From a checkpoint of a small contrastive image-text model.
Model: encoder arch fnet, encoder activation swiglu, encoder patch size [6, 6], encoder width 384, text encoder layers 8.
Data: trained on rendered made-up planets, 97500 training examples.
Rows from block 5 of the image encoder of a small contrastive image-text model, named by matrix and row number. Rows with one number belong to one neuron. Each number is 500 + 50 x the weight over its row's rms, rounded and kept within 0 to 999. All counts start at 0. Numbers have three digits each.
After each neuron's rows are labels from the 100 images, of 14976, where the neuron reaches its largest size: "top examples" is what is common among them; "peak on" is the class under the peak. Only what is clearly more common there than usual is listed. The data: rendered made-up planets. In brackets: how many of the 100, against the usual share in percent.
# gate: MLP gate (encoder.blocks.5.mlp.gate.weight, 1024x384), inputs 0-95
# fc1: MLP up (encoder.blocks.5.mlp.fc1.weight, 1024x384), inputs 0-95
# fc2: MLP down (encoder.blocks.5.mlp.fc2.weight, 384x1024, transposed), outputs 0-95

gate.750:499427563472492497481531483456497478456401493473546543578438520472535452431501488499466530456502517599587466516524532511547491482526522456497486524499521429450437479527405559474581483619443514455479466527505419382487452552458515484536504506465395585401574508561482502505502533490510569549
fc1.750:581551493493512528514502493463490486499501432612556489503521479472427417470562498502463515513501563476426457359503587516532489503503499551508505509537416457443559514571459505519435612458387559474529551475474547489586511498539507438470510518484527484426455495441488419541496453491513492449
fc2.750:528559496617572513489466454523548455478496474472514456463470531552467537541508482559530337497578581542480512497503496478540495390511510517414503439451497508393414391499518556504454518489520483595551555370421466477532454469499534439462633494530538451602558471651492615436467455488511496492
top examples: half lit (54 vs 24.8); cloud-covered world (45 vs 14.5)
peak on: planet (57 vs 24)

gate.224:483574489597489558433482490499576460548514444530396510481573540458506389459505469487534480483508409480545472595489553516405458545500451564483554521607419564498479482485421574421464475523513498438439558527486499509479498494505529459593472521510540427406577646579506520546517475537510562492
fc1.224:493489489466425544508494475476471488435503381598506434473570686561525472522486589505507580455486505502533411507431437439475509562463496488516495519518508581492490465477525527547536530536468478496455514465447556563513515529511599423492506490448558438544491507494565473515545535452414416427
fc2.224:581465590560457499386565493465465524464488526542479590403515537436480503664621457538492477507563506474462565502438497500461506500488500508507465595527477508454456537570533410506494479480506521518537471504443363466538452508546515457476503555610539560583419583504494417580430460445499492488
top examples: ocean world (94 vs 14.4)
peak on: planet (87 vs 24)

gate.236:493524458479517489487504465468561498496479511518486513537551431358460432423481524502513451400434503505539505491458565525462520515546558552545491555483485410587453516532413476537573505501488523490447478510564506604537590496499528469448529518511482503475505505497542478501555606524440528439
fc1.236:506551455531429451534506572517502528470496490487547552515579505454507525448546481467511591448470499562502496510473550510449495439494471557419606584478522553490402492489547499493535502515540498486501542488507522520513510521549586503399501493540532453504417544530491503551578492507480550545
fc2.236:368491601574444494506437506485511477451453505556543448463525591585572529504499465515524443462506473505481500488515477438507516530421530491595354529498444451450538508457525518506667397476493586535494412480512463460440419448541513626461541464457490467535413491499498484527417537495544506531
top examples: crescent (74 vs 24.6); lava world (62 vs 14.7)
peak on: planet (92 vs 24)

gate.660:427498461498497501532493558500573506501494504368524508575399565458438475500433547498555581452553491500521487468497538502499618499604577501502473542476478593423528501577499503509470538426502504622426519611500448435499496490503500619515440559465452466558621486405585510420498434493589601553
fc1.660:484510690502501524428453499480557436560408510511474504523513510476492444464536541476530578500500336474496523518483402499551498508502472502469409505496430545359593547414563535492527496496429502522477502469551518508500508534459441499479445509437441504426578513435500503474502551501508525510
fc2.660:500500315500529500676500507501500503549501500509500507501500483503500498541475502500491500589500500537500471502525498500507455504500498421558500501630495501480400479506500501633500466502514500438501498371500500563533558452646500509500525375551469500502500500500500491513474521470500390500
top examples: cratered rock (65 vs 14.1)
peak on: planet (97 vs 24)

gate.99:550528530485468523481508531435517443490497446502493427485563539548490519486485464579506500412521423570481443493517510513500511450520478583585501473595481430505531443486565432472467490606507557495501516526529568608527419567430462503590504381458450487452565491506525394465579543496554500475
fc1.99:474602519501434494532495496543498413523558428488516549474527524538574462498419518520567486517519445480548570505560511467578533585579475451471515564482463449525476613390607481451429567454506457595494564553537469488521478514518466481470522489499563482447447501469491541507553503437535574463
fc2.99:628501538557545572514514378395415523510522545546426418505464464421553489425503423468462532478517413579557562516543474642498477501555496519406615556500407488520460481563498486542508437473482483430474475470494514503472552505520505533486495523504508500514506551466516598468520443395485443531
top examples: lava world (100 vs 14.7); crescent (73 vs 24.6)
peak on: planet (88 vs 24)

gate.377:500412500500384443449390500500500538556500620446679500500494501500500500397500537471501500500500449500250500500500476500374539500461500395500501497500500323500564474661500497500528448500498542535500500500500500525500499478500489543400580403500521560616270477500464500500458497510500516500
fc1.377:634500536511430500499480510500500494599500697402641500501500500513487480463500549500500500492500500500349494500500499518324500501449500475474512498500497352501500501501500500477599510579497536500498502499500504461500500495500500486384500500500500537500467474464462499431412505500505500500
fc2.377:500500500500500495500500500500500500500500500500305757511500500500500500500500500421500500500500500500484547500500500500601500500500531500500500500500500521500507500373500500500442500500500500500500500500500500500500500500500500500500500500500500500500500500500500500500646500500500500500
top examples: cracked ice world (38 vs 14.1)
peak on: planet (62 vs 24)

gate.74:474430537590528502520489482459576456508511506537432519547496498514550545473557429514608442520569500510550513458543430523496486417480554526519505527612411577518582490546496432498479429397487475502514500483487497456500438454482463438597505490392526508525481491486496540477551478500429345383
fc1.74:554548556520489614428465559463529473573537465544487566521479542493366399517481574546507481648507533475455457484496525469560515427510507425482514489483477508511332497464516459625507480456582623523488577558513512403513566442535471483499546522497487505445547497468430499514521513447548500518
fc2.74:516540547477510524484505500519454593535487525546484495566501430468427564568438479484534511453549468531509558499516448424544472508527482509544617525490507532512435474373558506516504639572537472579502426451397461547510447566438507498482510426515494510473458463429544466470544530500531523567
top examples: crescent (53 vs 24.6)
peak on: planet (93 vs 24)

gate.134:426539467442566466525504482453492461570327445561443532442597397525492491460536494525454542399541475533548499550509467504501595498423539550364485523369568543529514505439545466467540478465519511369553482707465486520431473520421549531505553443495503541470537580580494518448461519439530453449
fc1.134:439359526447558539475533460457495517523536505512510442544478483537499521420482546519548470572507513568386504490485555575523463474469482508522525582481493416565498534500530506537587485454579427491455536550433527496489438510481575476523519436594475586499524450533567456419503514472525533410
fc2.134:487394451369400515574512493534563529480441397561509425565550503470505495500539427557535488503487490476479505520522494518467466476479486576423547613507490495516493464505522466513339475511450574445542523564582433551444653486437500467442535503367506537529521506509503553448482442494459513516
top examples: half lit (64 vs 24.8); cloud-covered world (40 vs 14.5); cracked ice world (35 vs 14.1)
peak on: planet (92 vs 24)

gate.247:576482434537522534504496534584677491578414533531521544456492513511503475523397521536489402498510432494528520548456508527470492525571500555520543540490416536466449417514476504483556431490517447492507548510499494488614427634550534512510494489558423520530522482482483444406464449470434524471
fc1.247:509500473510501548500474554466493485531507507515479545542370560473524500454522388573500487502516476443494556500497484431498487442425459526546572511577571476483532493499495564512573515522515435519573514486462380536497469438581408559528484517503468562349367418469459494437508479375538509558
fc2.247:598435476489511603554539454480445503459486569554488510610499576502529520552543348477481469447430493487537463453507447467509481494394477474500565492465417448534508545436475517543593549543458499516518475406485505502404538490502487486496525456528516474522656496499494508525442478507537476515
top examples: cracked ice world (100 vs 14.1); moons: zero (53 vs 25.2)
peak on: planet (100 vs 24)

gate.60:507471494488544427491540387536516437439519500507508514511502490503535488440497482491483537529450497470491491498398501566467495509500544426486494496553462470499540500457630558521471492505531459503482494392530536553504347502503497495499463493556447483502416507422440543535504569476551499654
fc1.60:522489550520505477512677427551522448494524503506542511425485459512520485500494479495589499439485500488506477477502511531485501515457503430459512441518457501454497498500626511446494450543557467516449500404527500677428465500484496567545406446487499453499500559496487500480500513516543455564
fc2.60:502458556587534478495374520490468500515473486491541477501469584500499520500507503479423502537387609497500420500500501502455525500496362479500500506501500653568500492562541520494500491500445507499570500498475497487506406500505500477539499501388518500483569499494443549554548467499499506500
top examples: cratered rock (60 vs 14.1)
peak on: planet (89 vs 24)

gate.9:548544498571454466503496493482437554511525539502457440499512506554505550421579482521518552518502321544567624458413534407449458471528502502463480499505424464401469462511435500525579510542513458420485519475442417605518457482598506483463518538439505502485527440562461531515504536595536501483
fc1.9:582454482532524484595453502552523511492548527493496484489518512494544404493495473536455547498490425550580517422533528489506552414470526489479459490593479597478503496511472563555484521514531455590473512603490512504461457498511488560503495467509501525512455465482471560502527427452373593424
fc2.9:392485481575505499508493531591396433476534473564377488466502562490525442570542623466444447514464524439548501603415496453477506506483471515482469611510488413500519469481495512597479525498411577481561465452451415479517623496554562455504471562474463459482535588480524457513505568409473470581
top examples: cracked ice world (74 vs 14.1); crescent (70 vs 24.6)
peak on: planet (98 vs 24)

gate.446:474432589534462582519496511489508455504484501553517532486490521580531423546465493493556479483446471431476602489502418501473528577601462626472457462490497535494504508486488405560597502370521382531611554443532445423574457620470511600546382487622503552505521602487547524424527489538576527589
fc1.446:555528507424538501448533529455528539546415456481450467532420502474473473527498487434498503454508514508506359547412590515555493500486533412481551531531522564517534558495469468456406443579478609523485462448495503455449523543474479507512564459452494499507463486522473486472500559452397524543
fc2.446:469578558516573449605425481511414508490500530519525539487526556465492511566517542543494530515488430534513516471498496500580508451446500519540499503629579507497481523526510490534524586318497511549535513448545499694426493421587474484549522498531474476482545542519567472545510470522546486640
top examples: cloud-covered world (79 vs 14.5); crescent (51 vs 24.6)
peak on: planet (100 vs 24)

gate.695:402517521561495523501523507500459483543448500463507577437500416552458430454475806517549542418415450490546493521475506594503485548526499491522473465429528459549571552515512498433505514430494485498500516480552532519563504550480501512516534481491469581502455526550547560514516479592546502540
fc1.695:479486536531514490601476458474436508481607438482494464551503495480472499508468535457371485504500657488505484518515579544466454524501492531511478480555554486522510479408506451468546607499516537497546403488539548571395532438555563469570554510485528349444536519466414491589629514582541529505
fc2.695:823500534397516515341399446447556452495495483500513431515471438486626493556552468514495546537524465517557514499496577487499484478600494469522448473454441458478529498401489539441533500545476482484488431438458496594542542438494503570462554318530505528476547518533530483477517450458489471501
top examples: cratered rock (98 vs 14.1); half lit (61 vs 24.8)
peak on: planet (100 vs 24)

gate.703:477481448510483452417515490515546588422433453396502500488543413520487604454486426535462479585525558476516498567548555491505428496450483416538515497484501477501425457615537534601673441459497575480469493462407544399452500504455451518482510482565482468484558538507491460524462440495663534581
fc1.703:441482545525468564377565481459535548500560447462500506535474405490484447600437530622410554520575566504551503451510467535463527518577456497489544466560547523469535546492466402469555507502517458560498590485631517586602558495498488524565471378523511523507509468490519479516583534513522475416
fc2.703:475440477373553360582500493485458501542445580616422538579492495443487512524500442458496514487499432548422454601552436454479540528387463535499373482507508518519560495478411502553540488487554512469434525560490506497475446478498499355555599530414553547524453504457479568553542528498518514516
top examples: cracked ice world (40 vs 14.1)
peak on: planet (99 vs 24)

gate.417:449460559556550512515460491564484554506461480535500480466454423530520439452518575529601494497518444509542554495438454454466450495355456595478608508564459518516518512396528536457553508355549464512514421547555533555540468486492491494601567458476526537532482519525405481537476403452491450488
fc1.417:583499526501547495498457448497439566482471400492339520538488604467562538576442410510553479530561486477495451523492516478462503501507480484495508501543367482575488499529561468520348568453450478520528458470532613553568473437464469482543515487522521537442503502515471435457499522516519500563
fc2.417:554523529495453487489477534462433532520463555574501506507586470545501526546561559444420616466454438514540460500584494581545486473531519510526513436576500560521487506461500420519480517584482520482567454536459565640469484439639495491515506538497515447505550561495545462479518563524550552502
top examples: rings (100 vs 33.7); cratered rock (44 vs 14.1)
peak on: ring (83 vs 3.1)

gate.252:487521488456534419521465538567470499556439363624604487499552470485481478492429488530527564463538490459503516455573521519509461564406474508559515473448503505462497478491588510449469491587529448518561514390558507461478523499502488503519594393480512510478436546526482576453488466525561577462
fc1.252:468507525519461503487404560483483564547471508482513439496547513496436594599598469496533479439485497562458562624536533497508487502442476505547572536483460458523500419492464574468457404521408576606441458330486551553507575463475494483472497480530409490510502514485484537520496425440489501475
fc2.252:496497508520519513469512492537486478471527498502577500520510519473445475466450502499492470484465405494489501509516487469531467548505491662449483521505430544442491484493486500554562468438468524489503478546508498397478468595515489525533542538554460457491580492587514464513495489530481471495
top examples: ocean world (57 vs 14.4); banded gas giant (43 vs 14.4)
peak on: planet (100 vs 24)

gate.685:439519597494563445501462371534507546555484446588485505475499555496514545529511455469559492559506508465485475459449506574532601485498456616504553636480452393491528399495476415513482500439502559497350498455488452492541478469397627488528474480513487564615534469533477472481562397559525485506
fc1.685:495493527422436521490474537505499485556444495523511499505459499528485585497500557534509501581482499489520466414496500530468501511571487531367594505430483427491485471317531433461463485503529606478518471509498498461535506596497548396569467436476486571511475530502413503453427505508568444517
fc2.685:510514384518518499517524508468577458493499516444528620581519447499472460560474484508535532529389494581471372644383511409494490496399514502594481542485501480490469588501436558462457516468404529507501577478517556453516513448420404589428502518500506489490520498504641530532518559491506479455
top examples: lava world (40 vs 14.7)
peak on: planet (72 vs 24)

gate.106:516557489483538508543553485417454468588560508425597540454459503577488517533411513564424476431458505378472528516524524454493498504527469524541492468546519576519607568527405492503475500604575474523519516548510511462520521510487473478567467476496432497496469491457563424548442568461494510502
fc1.106:503471560434519492530493506500467517496511436482539519514480429455494455561553500442518535387566510501536499431528400478549468589566568500391498439500497502502427428540526499603498450465453538491436447507586485436487539508426458455394553596458539480559472521479501508508492552465449592522
fc2.106:504501479448502502451562436557526502454431548433538561513515482497516479578523615507543488442563559507615452503471504641451546472493496468565571528492458501587648439469538445375411541489455578509536635466497456520464367509531500481514483540465508489545495499473499517446520485474474508453
top examples: lava world (74 vs 14.7); glowing rim (70 vs 40.1)
peak on: planet (89 vs 24)

gate.606:463518505646530518572540508488455527422570430481501520502526502552481555512478499517484511498485485515435589543561519457422420452458411526548410478485591539430533391398541416502473469532436599513542398518515477429443536505377523546507406465536509505461474523503453442496484452554465487484
fc1.606:500523418487503581369465514419527494503486466429498503572558510441503473507550442460462549480608492508513479517492522432537540514466485544492519527556426438465505519524443620552544491463599443542450486503431396541493556518419500527466581575493518510558560490511553595437610516592553529434
fc2.606:497518454525482571639470521502512451407540524556469447434395413543522545499505539449574470476491607463598526500486486466488446489535508523537510467510498533565561484487556519516530475515537550444506500537555450497487496431434539520490464487536540468497522503486450464429452562558581474510
top examples: crescent (78 vs 24.6); banded gas giant (43 vs 14.4)
peak on: planet (98 vs 24)

gate.743:529461454465519493570539523496403444503549516450472401504515510532542452509497473482473477485487492483479490526494526509556592510431510449411543582447514550479412528483504567537463522483420499435628450448448583520542594509523477476523555520555545501561449499506460439490586545452547495494
fc1.743:509461488481451550551482538503365520550532501433425415527580490477366581565449501489570462535491498538534451462618366463536534480472462476497493552442457499460446473481456500491423500426474465514582532419501551534528483466470560498528485476487488479570425462491517409459491640461562504467
fc2.743:503499466526539468499553458490574415501475499515501541528504509456590688419423471496486518475507430511483422560498629528378515514505406512526569465502453577507550548541503467466510561409436378523486488644337492470508500570415450455537501494492522536447526494600506449421514497519493525455
top examples: ocean world (100 vs 14.4)
peak on: planet (92 vs 24)

gate.735:481629446400415456509537504516492566497568494460505449479456545500521506535518506487500616461462500501461543502564476503606466527526534468496544500426522524444518514554504455493440348481592398423521507485486480486415458456392560487512363494555496482540458547444477497467481604470574627461
fc1.735:514478578365558442463515402474537506551510483472606424507492488488431537479521571494521462489487431458495421538488544526475597477458507524417429514482468424474538516474494467515456455552493575457485449570606472501452496595504483411495495479590494618468470508598477491501403502498503588501
fc2.735:489514471508510537493469579451529523544460591535523455466586515596500455475547645535506500427509523531448439503505482464462517602504493506542527495453501456524465484478516460516493596458596424518554494463486511493581414502524523511561440512457445499460553493474441503369495508543496489552
top examples: ocean world (40 vs 14.4)
peak on: planet (50 vs 24)

gate.93:442529449506473518538545540511468476533546450559518568391536467498499418460518471540472445474463488526453558453507489591442481509465526541576574546567537553561441431528537490482513392507528511519483502480497546457450518556494491471503505478523538433402482620523426499494487480596432512515
fc1.93:552536511543528565489379512495469470478411538536574539574510647506489483552518510546515530530474590465541493491548493477513579513504519481514503485514405491489445503527489631454530450500589478446514500429478381397497498504537472518472567552449423540534539384421506553527440503500513479500
fc2.93:517519542624384510518492524579550539496443500514510484432440437421400475544523487456484408484481498415590446525483498520520605531598416435533531319509506504493513484502523467465520546518498437503517523399469536579583489516442522483582427610587541552446509508656539442506500530515570381405
top examples: cracked ice world (51 vs 14.1)
peak on: planet (76 vs 24)

gate.454:591578455523576457522528581438485440373437471578507500535459577546630487472406514443512418432492442503494497519443395559521490453538558491527486527523493489469540582580468552462493443494516497503495527462569399477457468487459505570473495492469485376500503509472466493488463510460491528542
fc1.454:434519497485483408503544433459510465563476497518567536494532526521511520470568584495443504571582546501525609477399515389533596520554502616513550503578470542462476480547517647478390438492538457540560529580542560528561499582490542475537473512409451490539445410510515590486557465462470493483
fc2.454:411500510392550526495467540626517495581529604480360470533509616497467559568504495465507467542576625515574533461552503549473558573626480478524526483525402507532481554512509399511522426556526488479550478394499480527562516426479448542530498459442541467477533545555455531508568579563450572508
top examples: half lit (54 vs 24.8); cloud-covered world (42 vs 14.5)
peak on: planet (99 vs 24)

gate.340:398529466510448553530540416594524472506519526500477436533527502451460416513509547551499559551616454472486507385435413564489599570497526550426598486479516565539577511420496486523503463483505487540558470514495602681589446562498530509497517489509472432465586482492453552457597570638495532472
fc1.340:440429515469525510523500520508472503450394459549539399445616411537497500472492489470506485519517475503475527547464512512529564527473458571453482455478444481485528435556423477517491507510457511481468485452408501460488521565477536568494418511625502504573460455544479474495438505525481515477
fc2.340:500517480444484436456520446554572491444479417527514517406532483581426504566493547503530445493525577543572444493458496503439429508501551520464492572434483503464579477490546551557466416511548564467442602495531539503524571547578423576470528439466444413578514470542508503437508544523452541479
top examples: banded gas giant (78 vs 14.4)
peak on: planet (70 vs 24)

gate.190:506582548498459460423578572385416490490405453500491530433614455517582502426480413402533513558500518384556449418537503419528505434529497504541468534551524556571517471504497429487552500564471488443495531488547483519630405443587509573410447430572516511447489548521500401382507513593470512546
fc1.190:484530440510534507501535531497579493442502529467531406438591582485498561500409566510518547450479425583440530405425566490568531420518532507423478495433467450512450439521506621582403472501485530505550547468426535543394561608534399485467490428508508491428487487412458449461473548452503500594
fc2.190:612517472589468585527431501488460533435454467493477492415598430492573531517410513463407454531512507394424526559407465495495491478515447541478490425475527493441486522534414430444474504509504442482516452548466497525536504458588471535553460506522595481537471489525483497524616517479424604436
top examples: banded gas giant (44 vs 14.4); cloud-covered world (43 vs 14.5)
peak on: planet (96 vs 24)

gate.452:560474432450634475529495602562483448476574498558637493536577529505478377485520475568424500485515408457552488468504426530447572480412540522502502419480457435490569458572511533540424455532519488559458605609545555403574447457488509490498378490515450546520541506478523567533603478534539555454
fc1.452:463565413517456483479492523532499481512491484545510518466512508539463434543501526509506432592575438509430501521466536496433508545493403564638532563527472492513414524475488550479500523560472499495485512453487515509463516562633589578571549500539483440555529475507507440543492492494493475503
fc2.452:524529499472494517472491382483519456472452511444411411488541490498501581605501465584478522443387548432453590493403545435498500469532544491485520422501498501501603573498442482461545497500478499507495417504395491458483408509494532623536512537479475516497531484503531545484451497521417455491
top examples: cloud-covered world (34 vs 14.5)
peak on: planet (49 vs 24)

gate.509:467469542563509544499492460564455569527487503547502466530422542447485521472491380515531540493511600576514647442509511466482585572500534473527513396513571393441562496467531543526418438485501368564548510433542502564502456534376471526569447521490553489486502488470586525550478433530527446545
fc1.509:555515503431542471535481476506434543539549504491538507489395559536559495429602501535567464498459581541522398504443480549478387485563579504488481561436497498511428471492468429541488508499479608485498561445470533409629513453486529561589456494519535530472510510505572375528508584496546480540
fc2.509:568489439502488520476466501428525516532464512554510550491462378543475471445501529559483519473495540505498534446486492404433528522419493516482578478408577508481456488465463484436543572501522460512518609484468500521555446523498493585516543469478393475485452461502487513400492436478463486513
top examples: banded gas giant (98 vs 14.4); full (53 vs 25.3)
peak on: planet (100 vs 24)

gate.664:451535561500528572577565515524454491582558516515470506434510498434519421490527479534472462476541433519528595570420453457502565511448569462538453467435526500421527577523439519446519468562519459497474495592538526533559429480367447414449507477521542491506408521545518494587504409484460471453
fc1.664:513451548441396426495482525452403450503552489487487461501511465450466520478456332521412472475530500507374545450486526381592528469552492555508524549429467493468520505525495505530517494509499378482505506525512530484599478543577516567483496606525517514513563484502496502460416497524477526542
fc2.664:672535505442512507515496535368394454476469464535524504515549491475519487505532368536528498554593445533484530482508576495505457495463423505546544490515530471417457464561395547462526498529501494556438474445421486479490581511495513494395452637505528506475585479536520517484535573438528503564
top examples: banded gas giant (95 vs 14.4)
peak on: planet (100 vs 24)

gate.567:518510567549462486507622535548423482562359476493473591474447503505394468569509499528512469422529409491479472470500477477584457471470537513556482485495458476519423513492462523551469470543427444465415450394481429444498501478542589492374475512508521624529570532465459499499535500490459540570
fc1.567:454495432584540534564461551432519397507375526513562480362531472527398532409550477522526532528455533513472521478461432440556562497530506543455509500461514477448445512571491517499604418524489500539493523446428541574532460544441474468514540445486430533400569467468428470444427540511482479406
fc2.567:487611576468515527577518514611473549569459523504529480496517536510539379484538419490563502524515588503499510521559533520524440537498408559506500499520488484534526439567437521510411503599517441476550542533616436444506471468474463452485523603498551516522451425532528447475443387490480516485
top examples: banded gas giant (78 vs 14.4)
peak on: planet (86 vs 24)

gate.658:376498495494529459534548498500491530531474501488616494501584616556412496533462499552454625465601564501498490479519500436482499606448536488492497502502462516416500471551493519478553497474441531567537504514320571482506639495526505470521606684551537385501502527505487440474500498400500583621
fc1.658:439530528568499479397518387481507508511522514564480419488483483466560500499461500493489494524477538482506499507500557597441426500523597494572547491540498520495563486570578469540466494533589523586363493611505498511516489457602481501488545498488430466522503489550497497468470474625491546454
fc2.658:520405500431519496502509502504401500556508607506500494505500531505496472509537498502499500500473528475501577496500416452501507501493517504538496494497528496587500457339482541472502499468508486494489502500516500492500466494500634486393332511452486505502489504504495500500379508500500461571
top examples: ocean world (100 vs 14.4)
peak on: planet (100 vs 24)

gate.234:438545552551454471447471537516385539483486580530522457505517534551555463551578472425408387562516450564506542596533494559485494451432491504423459473479494534568540525574478511630508449500587486597528563492494598452639545572531489565440517462441500372526487461515478494502506459527483551550
fc1.234:483531465494512397467510459492542467444479453578568600480512497454494514566498527476482610484433478529503537476551512520507496543504392471479485492490508469460533466395418454428500457526490464348564492462484497645561494528536541405529461561477521488470533540468499525512517520445537481496
fc2.234:523431502498536547482401531537506498500497517496514488522479453469514516513475422525454444457573479572567468509515593626519536463550543492589501495514489477530490470459427585473458477444570588532517516507492522441515482546372479461522483406585403491506507520578430540557465507453516479507
top examples: ocean world (97 vs 14.4)
peak on: planet (96 vs 24)

gate.475:524522437496441511513401468543512488470447553450482539338594473503583498558433488560540489448503452549509507484490528562473561395529553510523489526600539528476534466489517491496460467427502492503477458486472487571536524483461551458447436395564469514548536536445558453458470440538508540496
fc1.475:484502430530438540452498563479413504527361455464517550585569455518605406568509520504572576540452487516476440436448505539479558420547548484609441469575501557489401492455542540499498382482499631523456519532494465488607492582425442509422411469585453615545522540571570489477446511402406542467
fc2.475:570432512469520506474451534523511462460566543584427446431443445513469565414385431494417477483436568452586515488533483520506434532555493501444475488540488469441574543480525505500522537437473478516525512459492568461439452459555558420627501531529533518516568520503486522513477490569510553471
top examples: cloud-covered world (93 vs 14.5); rings (64 vs 33.7); crescent (56 vs 24.6)
peak on: planet (98 vs 24)

gate.639:580503498500511501474557504484369487467601533493483516521374482553492480532502460498509519573512461530590518471456505549473562474569446424562523497530525525445513547462466487455410425512449492505487530568464522445533481518546561504485390537507618553523548515496471526472506488578479499418
fc1.639:490540533526426548531575472575615522569527478449491578490492597451549473553536534484572471435520510501514468435486461505484517531565527484482508448529503488605524462477535493555521548548536487563498521448515542515519440459462494522511534513481413483510367492520519532362591508370448511485
fc2.639:476526568509484515485587527490503500527447466424583488508450454548533519516500484417490544444496489450462463379550501443489501439509433500505548447483485477440541465452392501434436400473514502491474494453500446561509505531494496405462493518569437507503527494521468499463527482502692499555
top examples: crescent (59 vs 24.6); cloud-covered world (44 vs 14.5); banded gas giant (37 vs 14.4)
peak on: planet (99 vs 24)

gate.450:541521489534448482528477513459495541473448511446559529447534503492540519510508419463457490364428425481544493498491552518448412408391508556516487464555554515527576474563492521536533503520517573504535520485563385512580499572503569538522573421567513593456508581514510549542534536569464602527
fc1.450:401424494496454477520544446554503488459501452470468518449459497473550471545542533536526541530516672450418563495485557426536558549499481510513473487512471487497501535454511380597474590536510490540467516500454585545451500472493455481480550487437550459647462513497572500555460516531511471458
fc2.450:505570489449394416401441520489511472549542525486370509464513487521495454556718458555498526502434474476575511426447501493538494471588501566559562527521436494531511422441489504573472531536486546538471470505514475506485414490607532401494401397501537492590482491562533415454437509486519386467
top examples: crescent (76 vs 24.6); ocean world (72 vs 14.4)
peak on: planet (92 vs 24)

gate.577:456500447480407512500499500500657500572541500500500500477500500440500500398522498628389526614513500500641419478500540500500500533500499487497500500448513553505540449557549500500500525531500564676500286488519500534500500500344636500450370470500500500525435422500500509481439500527418500495
fc1.577:375572500584452500423500500500500500503547541500500560500500502500485505500500515586500404493500501486500500500500500561562505500500503527500522500500502500500500479563609500500452558500589588499500421500452500493506500500563533500500485513500500500479500492500404500441455404531511500500
fc2.577:500500500500500481637500500500500466500500479500500353500500500500500500500436500395500500500617500500500500500500500500500500500500500500500361500500500500500500500500500436500500386392500500500500500500573738482500500500500500314500515500500500500500588566500500500500555500495504500393
top examples: cratered rock (58 vs 14.1)
peak on: planet (96 vs 24)

gate.504:539522523527442461423538475429492479512397515535413533465537525483484486486512594424500481574514497506528465618518438538472396531545529517544436530526494537567584384470500519394502338532522504478593495472453412552446451464492520512469468513507469443498577551524530515396490553554463517467
fc1.504:457514524557438495501511549505548482509479501548434568510539573561505381426471505476518476569511555502475537469547481475513516542518564603548487549402491576582491502497514500520511479567534482472585439501442410505520422535474485527442538519593448473504560605454439490443505487498456549518
fc2.504:485466501513534525577558500499492538502450568460501487521528537481474536504480434481525509536386435486432505556469477322544504483524497541578462469610539659510513494543481507497628416470559542479410489451491536539518483570488500453500497522482483530484428487518507530465527549497446517417
top examples: rings (66 vs 33.7); cloud-covered world (33 vs 14.5)
peak on: planet (71 vs 24)